Rows from block 8 of a small image classifier, named by matrix and row number. Each number is 128 + 32 x the weight over its row's rms, rounded and kept within 0 to 255. All counts start at 0. Numbers have three digits each. After the name is the row's rms in percent of the matrix's.
After each channel's rows are labels from the 100 images, of 14976, where the channel reaches its highest value: "responds to" is what is common among them. Only what is clearly more common there than usual is listed. The data: rendered solids tumbling over patterned floors. In brackets: how many of the 100.
# conv: 3x3 conv (model.blocks.8.conv.weight, 144x144x3x3, each kernel summed), inputs 0-143

conv.63 105:157179131034133111129059118113142115116121139165057107120126131093097066093100150073103126162103085070103078098130100072070112138133093062087124118088148140131121128113132113085124119125143110106098107128101119137113153142126161098133101097113169134098109133076058102103123135010121120133115121126122167115103161077121136100106075107111138112113132102141118101133126123132154165134093128140122163063120143105168036125067099150064078
responds to: orange object (48); its colour: orange (43); brown object (42); its colour: brown (31)

conv.124 086:161136098085074147104132127157115139097091075107129146118146130061136110080083115115123154141126126136112101133090137092063117141136106062091090115107118098168168118157101147128075135157103168159085101186150090165165128109164131167118127061147137141141129151055082095134125102110122128148102100097133146127094140112101182143084067077124133173181147070115139182147150163143143142112105094106114175154115122088150079088039095096049071
responds to: orange object (42); its colour: orange (38)

conv.83 098:144169148052113126124049136108142114116143150186079118111129152088121069080092156092105137152105101052088088125124083069061134134130102055088171139077136159129121125123135102085143077152139127150077115118157101128121147131138179082133099100125152120116120141068052112096130110039095149124113120135118160132102176087142138100099090123109137119134140072139138099107137135121156149129091111125113151083136123111171042118100102141062073
responds to: brown object (54); its colour: brown (41); its colour: orange (27)

conv.98 096:132103140086137135134157107125085119123120141060103091123128102104084088117120151066096131110089097121110063029103127076078114145099104106070031116126153134156134080165123086116094170097108120073145160128079089125133155123115075146127110092147168121104082092090119107053103151084134098146131126129118109113118119017122105131090084119115139134097086164122096142163110124133126159162086133129110152150072127124104082139134054146100109
responds to: purple object (56); its colour: purple (49); its colour: pink (26)

conv.33 115:204194127105089129108137111166140130129146118184098110153160082135136125117117132095155136105100146108148088117121105110094103173118117089103160115100117089156155104134144162121098129102128132083140141128102099124108244116152194186140100091133223112149100120122107140136087085127157139151130103112136109107109107108128137111133116120129129157114099138109132186207166110115115145116058144120081196123080121091121057133095017106089073
responds to: its colour: purple (29)

conv.95 085:173151115183113110156106136136081087082121103110138144157137113092139152130116114070140141075126122152144114053139117121072103140121110101086030130117124124161130071120115156126128157128110111057092134125083063123146133124175109178117127126090182084121152101063108107092096118187116185102099141129155106136108115121127090126114175104130134215141081129091117175137176126079100088136093085131106139120095053131111083093158081136057100
responds to: blue object (59); its colour: blue (54); its colour: purple (30)

conv.123 090:032038147141186115141132118118100151147161154105143135111106116128131151143135175139132150129177130181136155144158173164178108134126138164174092103123131168126111151130129119147153157140144093132126169160116182173148079171127121056173101156170069121146114157159154159172142163115135098110159180136121145166170164132145095159165141164122151099102148108149141087087090107159194145175161126160138066142142165153145175160142147209198176
responds to: dodecahedron (26)

conv.51 119:172211145154126134162097138156145158135138131184161106123125131141104113117132166098107154130116095117103089091172104090077160149106087106145190103151144123139161136130146139137166108149158140194118120138209113137128186141131189135148132143127175096102125117079103175061140130145166154178138158072150114137097153051145107119127133143142148175171151145129159150170187147129126141142059164178100189173124160121118041111149081144053111
responds to: red object (49); purple object (45); its colour: red (45); its colour: purple (42)

conv.64 083:098138138105182112123124092157092178103129122130202165121080094109120143156129170156065175116127081169160096125161122103122161128099059104130131119120149180133127137074075098109128181116075066151162146211128108167158100165075118157141160170169097128169137148112099133106128218079154094137112123109126088106104102112106097152145130144101136140173136194108121155129074066162171161184112140100129098143102156171086081127166133137141121
responds to: blue object (52); purple object (44); sphere (30); its colour: blue (28)

conv.7 089:136183102120157108112079141097058066094117091146150124077159150071084114095126142095117129174161068166121105080183138108135103072176098064143080117116129131141118140126100100110140131123119113134170116114143113103170107124077149114085129104114125109065139164053130099083128123087080113070154139120153164127136126065115148186107100134137108148089135158112113059141129148150121081131068190089126138094082159161149032130112123169120109
responds to: green object (57); its colour: green (50); yellow object (47); its colour: yellow (39)

conv.35 143:093035117106169094145106110129118085143115121102113123063104098107144126134085148128079155153138122149083196115127122138098141079084150135151084138128129156108111182094095133125154128168150095110073088174107139152110052103095123097153116124118062148116129130155149128097176154066077119069116135108061147143162149086132109168149090127103080080145137052140107125111127129127170125156238084122176083078125094117151152116120160143124139
responds to: brown object (42); pink object (41); dodecahedron (30); its colour: pink (25)

conv.18 071:175203161129155128119167123152158192081150133144119104140137143161142101115106129097099112171135132159158127144144189099103109166119154124160142167102106090106102141119150148087147109176129110118156152143108156130124166190104169137109219136126165104066094151116157129128150102115147095195200105085153082106127124078064131165107074169086145091079131141065130092157122126104141127144072164157071137143110189138086096067072111175118132
responds to: yellow object (92); its colour: yellow (83)

conv.86 175:180203131132163163148138138173141154151119140175188138115139151133131118130133166133132169139140107172173116126188140122115164142164093109177169121157151143133127166151147155154144131149139132173201148167181134162142193172143203143142162144132188116118131139121157139125162133121188118184161146099154148146107143125142143167168126130136143146173167209153168137196163130128157129178092212155126178175125181156145064154153075173109139
responds to: red object (48); its colour: red (44); pink object (39); its colour: pink (32)

conv.78 178:192235115140147176141140134142126160143122129216166135119135164130147129133136132134136152143136120161177106134175144116098147129158106115173186132136137126146147136165146128143133146133130151158166141155169137160117221180161213149155155158138232121141124144119150147144146148124167140198155157127138129152108156116147142133153151126145132141166143189149151142208150141137137140166086177167148195144124200132117065152162088161085143
responds to: red object (43); its colour: red (38)

conv.129 083:147080107093173144131135131181098161063095145114128134119108174078129094142144152093153083113120062159149067128076180119137018136163082094097118126106139119113113142145140164132146152152092173067125155062065126081135123159092134162126155132132151139097118056107146091131133189080104109138098138165151130126152169085137178124129128086131179127151077123107086069142160152141130187132114082179071152125115111153125096134085116150108155
responds to: orange object (76); its colour: orange (69)

conv.20 094:181204097135155141147083101139119139071124134213145134134132181128091116166105150138132097106111094116195114140144126129111124128179117087114114107095144106146144148156144167109152086135160119105164149150103084149101200166161151172134161167092208082098125128109130130137102131141100144146132133177124098113105133142107136114177179148102112193090094170079120147157163138111132108161053143139132145123050103176083074100160025147112130
responds to: brown object (61); its colour: brown (51); its colour: orange (27)

conv.19 088:169223092128124158124090141183111152127100167168174157147102178127124141128112140104180127066087095121174081136147095125150101157132067151116156117133146129103092110168153145119130150116135158141189177085136126120102206202136169150136144169113243116123130096105108125137113105146185136192117109143087111132104166134151101107129149125119157119116117210127145083172171124139115148109058156174096138141107183116082116150162108134122138
responds to: green object (93); its colour: green (76)

conv.47 096:186186131134130120129116136160131189109129146184150146139123090105104093070133133102144156094097072093107076135137130079058105138099072125116233129116140100141126089121156121112166069108135159126116143117149072110158174118126181115137103099145169139112151135082107121085067138130136125191105120146182096118103111090125144115062149122119158128156122083088130125147115126152133161105079125146107179144075150106124091135131013141055104
responds to: red object (41); its colour: red (35)

conv.88 121:182168116109071122132125126167117130163156115176103127103147125151128092097127134069136134131117114102106102096128121067022136115108101049094167122143136110153148148130123155152152111156161151142126091139147079120129167086170181149135126089119149125134112118079064155095145096128150148158136135117128124140084148094138122142097095124150122142155144126160145154180184166138091113125075153067103167113087139090150041120073060096018075
responds to: black object (47); its colour: black (42); green object (40); its colour: green (32)

conv.26 071:170168063115098148132130127154081100131125167181063105077142144083146104113102132099128098125108101110102116100133123112028148102108101089091181118122135105145117101128132120104125119130124174119091148077142097114117197129123178167136096120123175141112111063137122133055128138129084137128140146136114065114111125107112132137084136077131128140120078131082141128176178133150089126118126116157127208116045130093063081105162065135029116
responds to: purple object (76); its colour: purple (72)

conv.94 096:165145135095121105105115096100111144124143128155101130079118109109087114120136147096100115153094091116133103036103122117099080108066107087104051107113123104119147136164137118143109088136134130078050125165067102110086164108134127138123127094114196101115114128094116130113131083099116122123141122061088124160120146084115074156115075135108129146107099186117140156200130128094134117151072054118085131126033128107118090146085019151116100
responds to: grey object (71); its colour: grey (62)

conv.15 101:155172114100124164106072151119135081125117106190098116089141163092112108085117128106113146160073078078100112147146114091066149114142121047101181111103116123137173161126160134132145098147130184172049116138193083124157171112148198162122065120107154130112140146060088118107143122118116153106112140125133147125127142105116179150102100100147127175159137052126149145140170171135145131111098138124107195112084150094136034105131073138069118
responds to: purple object (60); its colour: purple (58)

conv.62 102:167145099129083117137099088121115139099115114140127102131110073095100099080100102119136132114107109094142087064152070105066138143030118078093115122131140104154100112123147147101167052110128100101048115164120048149132155110148144114130117114139156111132087179084114130081091053145133135143127123120145091135091108084125088110103161128113127160114114106100098167148122108112138111132107068108131156103051091107108067061120060102061086
responds to: orange object (51); red object (46); its colour: orange (42); its colour: red (38)

conv.112 107:207147104113114133115135154176114154103119115174111129144121101088118123089147139082118138107126082095084074080098135090043105134111081084085135076133112103153163093144137145141130133120081171073117123142082107132144187080142132202112109123147163093137147110089090122114105160122153173095108135117169121113111127096096154134083116093162129151136079098086155180151141147132134111107095129076104211098087087080146044104096086111049122
responds to: red object (56); its colour: red (53); its colour: pink (25)

conv.21 128:148158150062111115145106142160136136133125126145100125104148122127090107081114141085090161151097115079113076105173092050070172130122113077104137133109142133135135126128131135129157099141163142161151115156184084128142142050089181127129101067125132115101117147059078143060116104054119118145136131078130152138105137003148147155089058109129125115154152117133141116143159145127123158137081175113092164140139139106167041120122072131090096
responds to: red object (61); its colour: red (52); purple object (45); its colour: purple (40)

conv.128 083:164154109112118103107126125117097179112149134189150158081152095048115131107118126100093128144131095111095117063119124090054096090092091049125170141152123143141096103128131118137168104128080133094084139136076084128150178112138135171083147149137128083120128108098112090072122109112143152158144119140147115142116135094124092163072171091118100119106060155093151154189109133130128098131104090073115174087045083063135057114117089090070106
responds to: grey object (68); its colour: grey (56)

conv.12 082:142169134072098091150110071154105119156147142099088120068138109109107103138123150069176092095127056143165061090137139073074081121110097077068055134162152126156122118156136129130119123119108152070121107110085090109095179117136130152147171123101161118110126091105101111115141184090172125132140136091106103158144128106165086114132097101151164143083129136142152148157142128147115059132110099091060116076067109141074048094075094142098102
responds to: green object (59); its colour: green (54); teal object (52); its colour: teal (45)

conv.120 097:152095125087094098138146115136108114140130115110120159073114084089081122119113148078091131159142099144131123050118138093072082096067121092112021151111135105103114120128118121134097087133111128073091086136048111113086118065113093131116143077103125122081142135112127111096157102074101109098136155072091109136134135077138094155114066127102094098112090165089085133178110114121099085115138057079099117083091107116118116122043097109102097
responds to: grey object (57); its colour: grey (47); pink object (44); its colour: pink (37)

conv.28 112:210226151131111151124117128142145148121143144220105121144135131134110119109164141115111120130125107133146093093150125090072109149108109102125147150116135116137155119154182144145156123134119155119111119134142113141124255128126211188133143126143217114122116141101110127120133115131169135151141158093169124143098148100143130128133141137154160143134125177112167160208140132139131118135057121141060227136089104114124061124124051132072098
responds to: yellow object (71); its colour: yellow (60)

conv.119 074:162163126084044137142123113154127102091101148139128140172160085104137119127083138105100117131078144122119120076163144068025149139124128064138118162089131108153115107142111132107084170103139123091125126162089126175153121108152152099134131093136117126123106137067077115098110134094104135189083095126164111125018115097119151131136138095074108142111120139088088137195132114147109157114123120130071183122110086091115056076107140083041115
responds to: orange object (56); its colour: orange (54); red object (45); its colour: red (35)

conv.11 074:094098134120110134152189132150133182141111096086170190120074100174148150141165090139162126048106132141188095154149140149157156144142085138138059094125144083060141138148102154190081105118136172108143146107071154153138127191147046119179157167134145146171101114139116194181125148144154106174101164129147130135117138165164133109149160129152142102131157214145119117127140143157142154150123111152083112164160212164111159173111142152141159
responds to: pink object (41); bumpy ball (27)

conv.32 102:208214093147104177114171147124122150137124136189153137146140163109195135101143136131094114140153142152123124146145144109088105115156112116144193105132140124146133123161124127158115165156087142163167161121167126117153194194156203126124132158139206099118123099099145110170155085161188157196162138124143135116098124132116124153132161116145138151146115169124173130201174142139104121138069172162107179172114205141129080148125047147082131
responds to: black object (90); its colour: black (84)

conv.52 093:164168106075106082127118115150067121111173117103152108102138124073066118152101131122119122133144113178133065089146148072105090142148101061128062128104116122122104108129100124116133137130109110107131083120118075099159143084106135151083137059122124098120098167045104123094114130075114108113121130132138122109143116003128132134123063135106107119081109110103126102128138119143120100141073135080090137093039123106112044130087067138084097
responds to: green object (44); pink object (44); its colour: pink (35); its colour: green (33)

conv.23 090:164159129137112100113121142083138078130140098172090119085181109131138100101121127081093147159119123097115116097168119090044120047151114077128137152064117117134107150108136121144145118131164134100128108147097062137114139064116165129104063080083123109118133141097082089107113100131085087097153153140088152121112132115132151158108107122128081081108111144120097107190103127123114075105105149050138178085051090110178105159068053092093077
responds to: brown object (60); its colour: brown (50); its colour: black (27)

conv.22 105:193187106122095123130143088144094154131125083153155089124140124119119099085130139086111113139137107143119111070130159113045113134096077093133140099142125077164157132122105114148118134128144124132167122117153134121150196133123165172138150111156206091116095144073109151068144119125138135157141142107165077123106124057117112162088109129152138163149108197102149162208144135153122137131088173144124199148096157045087050110106075154044115
responds to: purple object (45); its colour: purple (37)

conv.74 098:189169115083108155154114117123114132135163162156099131116126146060106136119095148125118141145103115106134077103129105094077084154112104061089089108122130158192123106187146132100096134137139145068073135159108067158127182177146141165116155162170226107130101141086112097140125098120152144112143101121137127119087147094129142120121110081101155147075093147112151164175135143139147114143056062125123179118068066133110079096159072095065079
responds to: orange object (56); its colour: orange (51); blue object (43); its colour: blue (32)

conv.100 081:169188130081116117139122125137084184101158141194128158105149109110109124135125129111113106125110104094087059098127114071084116108098093053105174142122153143168130102147120116124157107116132160088092132128100077143147200161160151156102141161135168113148130115109100145091096124109120156182139131162160112144090145099131109126086183118131110127103057151117135146183134147156089156141069080113101181097031122071116042123136065103067100
responds to: grey object (48); brown object (44); blue object (41); its colour: grey (35)

conv.102 111:204231122083140160154135129147136152144119139208159125105142142116127102149126148123125153142110114134160094139168136095047134116162104074154163129099140117165124119163154128120125144129123144105178139149130088154129228145140193153145128127134212127117109154115135123123134153087146112175159138101139102132098139085141163121157097105132131138140118166139143123207150109156129160165078188136130203117100154148105035136142059123054115
responds to: brown object (44); pink object (41); its colour: pink (36); its colour: brown (33)

conv.111 087:132122091164174142161147138084106107158099087123138080121169149135135118086119123073155153158138104123128102018165126129109114068121115143136039082149130161159076115204134086143119113154086113094131159125062135132158108138149102083147080163112121099133125137106149135130140075132093182071189146135148134157127167067137099163081142146181131130118114171159118095137133158097165059164118158112213140134142125164139111076140140178135158
responds to: pink object (74); its colour: pink (55); purple object (43); sphere (25)

conv.82 100:153172135094054112153087115119144085129111145157100084122109120149105075080133107132105105125096117093080108180135088116089143138087108114110191099108135111146152133114146117138140086117121119201097105125220110146138159076139212101138045017121115112134095121138116103126106058113146131151101092115115114126117124125134128136112092139124155143154166051131161140161143131112126123141079138103075149148138159135124108112098033102089064
responds to: green object (63); its colour: green (58); teal object (39); its colour: teal (29)

conv.58 113:148192092117159105122126117153107125114102139157188140113090111069127120117133164108103154144142102183164114101172146087131142115116081087160147150144132129097117140095111151134174127145106083171217116169167115138114141130076178136108192118143174129110123153087113137079108135084148113169175149062116159136092144073141077174156066102107114144166135229123133099160137086103141088166090200142077115120118127165154062118154147179120112
responds to: red object (81); its colour: red (72)

conv.59 068:176198118119026131127122165101145077142116102045125169147147112134143156059128088101150172127115124091145089114177116101066152115114133124127064145144136143117058073163134117125064039131134158133104143086113110138140177179166109093096137116101185116135151143100117140159121079149126132154103134139141131137050114131132153110073116106145142145147142121133088105171121122144103125115112108116127210174136185133137091107137136112041134
responds to: grey object (49); its colour: grey (43)

conv.0 076:176156103157076130104149099129095119112110108130066094083074141140094141125103147064104071148146128134057073057104128113136133085051110097077077122079131110123112135122120090123118148122156111162066112111174130146123162153124162057145060087113176113087085094099123146102135121160085140118148131142122076126126142080132049111120165120106114113101124099084086074181127112141130088110090057132106161106111125090069096115109116141100106
responds to: green object (69); its colour: green (56); black object (41); its colour: black (29)

conv.143 067:057115125118116145133118112144135145174130134116123156193062086161040099133155123126097113124099100115147090117147089117093141177071095129067142062132085155113128135059132130132111137093118053139160079142102123162089080147086094092157111127165082111127174125125109187103128146121180147112172137122153068138079128104140078172154151119145121127125146192145147137120093089143161097126097124140156060078140186084078109155130083158082111
responds to: orange object (61); its colour: orange (51); count: four (51); yellow object (41)

conv.93 082:165151111093129144138126112107149068131125083149106143109105107108152102119108138119075124153162088160143144098181117111035109091081128065140100123099134132157105180107156146124126134122103073091089105187068109178150098119101139081115116141125082128106118167121123129092132085086113127081155155070131098134132139107087086166175104145149079145108129178124102146221127112119137051102133133070136153068133074124106042107146140112055152
responds to: red object (84); its colour: red (77)

conv.50 084:172209107108161165111133109116128158079112135167130134080122134137138099094103102103076119166142105154148132127123118119133113108089139093131172156120133109101141159110133126108159111166120065122135149155141088133092165209072173118128161163121199069105143155110149129119130065131143107148198111092102094142116133112088067162101143141098112125114090192088153104185117100079153071142049123175105139108056165135098087105136057175104096
responds to: yellow object (72); its colour: yellow (65)

conv.56 076:064033135135177134135168154169171118137114124097109149119107115137181123135126130143127161142122132145161139167137144179170140149124147161157085124134109123105141168117164178125137153153134114122136138172082194179100080121125093112170130154182059147169160157155151165158149181088133149098130156145102151099149186133113116145193129131156139133141140072164136146075130109136190175171186104143174082130170149160156176152108182190181192
responds to: count: four (47); blue object (44); dodecahedron (25)

conv.142 095:162218128114136168139086138134115107123138152181123134125128155104117128084116154062118159152092071146140094104184125074056155128129080067138161124120138099120156149131134141149129121125133165187077136150194087120134187145136176152143112122101165120092137131054088154072139153148151127157137163100141120149096141110132145154107100116149127162142147138099142145180176161142135125127072142142075182142090168096099035110125057146044102
responds to: yellow object (49); purple object (48); its colour: yellow (42); its colour: purple (42)

conv.10 093:170188141086109122128112113150106176115157127200117133073151123124114096139097146104118132140103099106115082082133125063073121096109096049119153144127124136162132137154129121130159108136180166091099134139110086150129210157167159153103147139124190123129107125083089149084114132096129143179137151132117132120092153088144121127119135125116104121108089152127147128190160160158102160162078092110096187101037119087137018144136075122045100
responds to: grey object (70); its colour: grey (66)

conv.114 072:183195120132104133121182147128142164147112096094126106185107086112116127125163076048112149125174120153095098093099146093118088168073136135089139092176102135114130102135133124155046146102095133042184100125034122160093144159105069147098145132161204135155135132125140141103100156124167156119140123148150129108148130090094116098085119097164132100078068139174107170133103138132152146112163155137177178076164182131142127085114153102146151
responds to: yellow object (52); orange object (44); its colour: yellow (40); its colour: orange (34)

conv.40 086:168165137078102125150116080179124144142151122129055128128143097112119122133115153048138106120140089139146058055137141074056101152085094073071107142122134105150153110138133135103116145107115107093120078146104083128104172090127130148120141103110159105122119103091087128089123135110132141123133132114116067102125150099099080117104109125130154170141110121101110167166164099102106082124094121089074138104079078118070040055067080101061078
responds to: red object (46); its colour: red (33); its colour: teal (26)

conv.71 115:145145114045104103122106131157107095120104111128094123092124117129062107111104129100091136152105117092119073112161080067090142113117115092076091112091143123134104105130123127125135113122144133115150103146138086124131147046093164118118086043094142131101100131077098128065118085032100101133129118064115151136108131002150151150104036102119110097108131126129118097156156138126103155123104157111106163110131135136163057117128063125090101
responds to: red object (58); its colour: red (51); pink object (40); its colour: pink (33)

conv.68 168:202220125142139152138137117148123155149141132202155128105132139138139129132128124148162124126143126157202125128153127145132122124154117134147147128154125124158131146171142155143122131136123132143179132143162133152114249162160206163161140158125255128136113119122161135148147098137189129170143136130131107146123129136129136147163152127138144142116149237154139149244148137140131126159092163128143189138106178155106088134136062148115133
responds to: grey object (42); its colour: grey (40)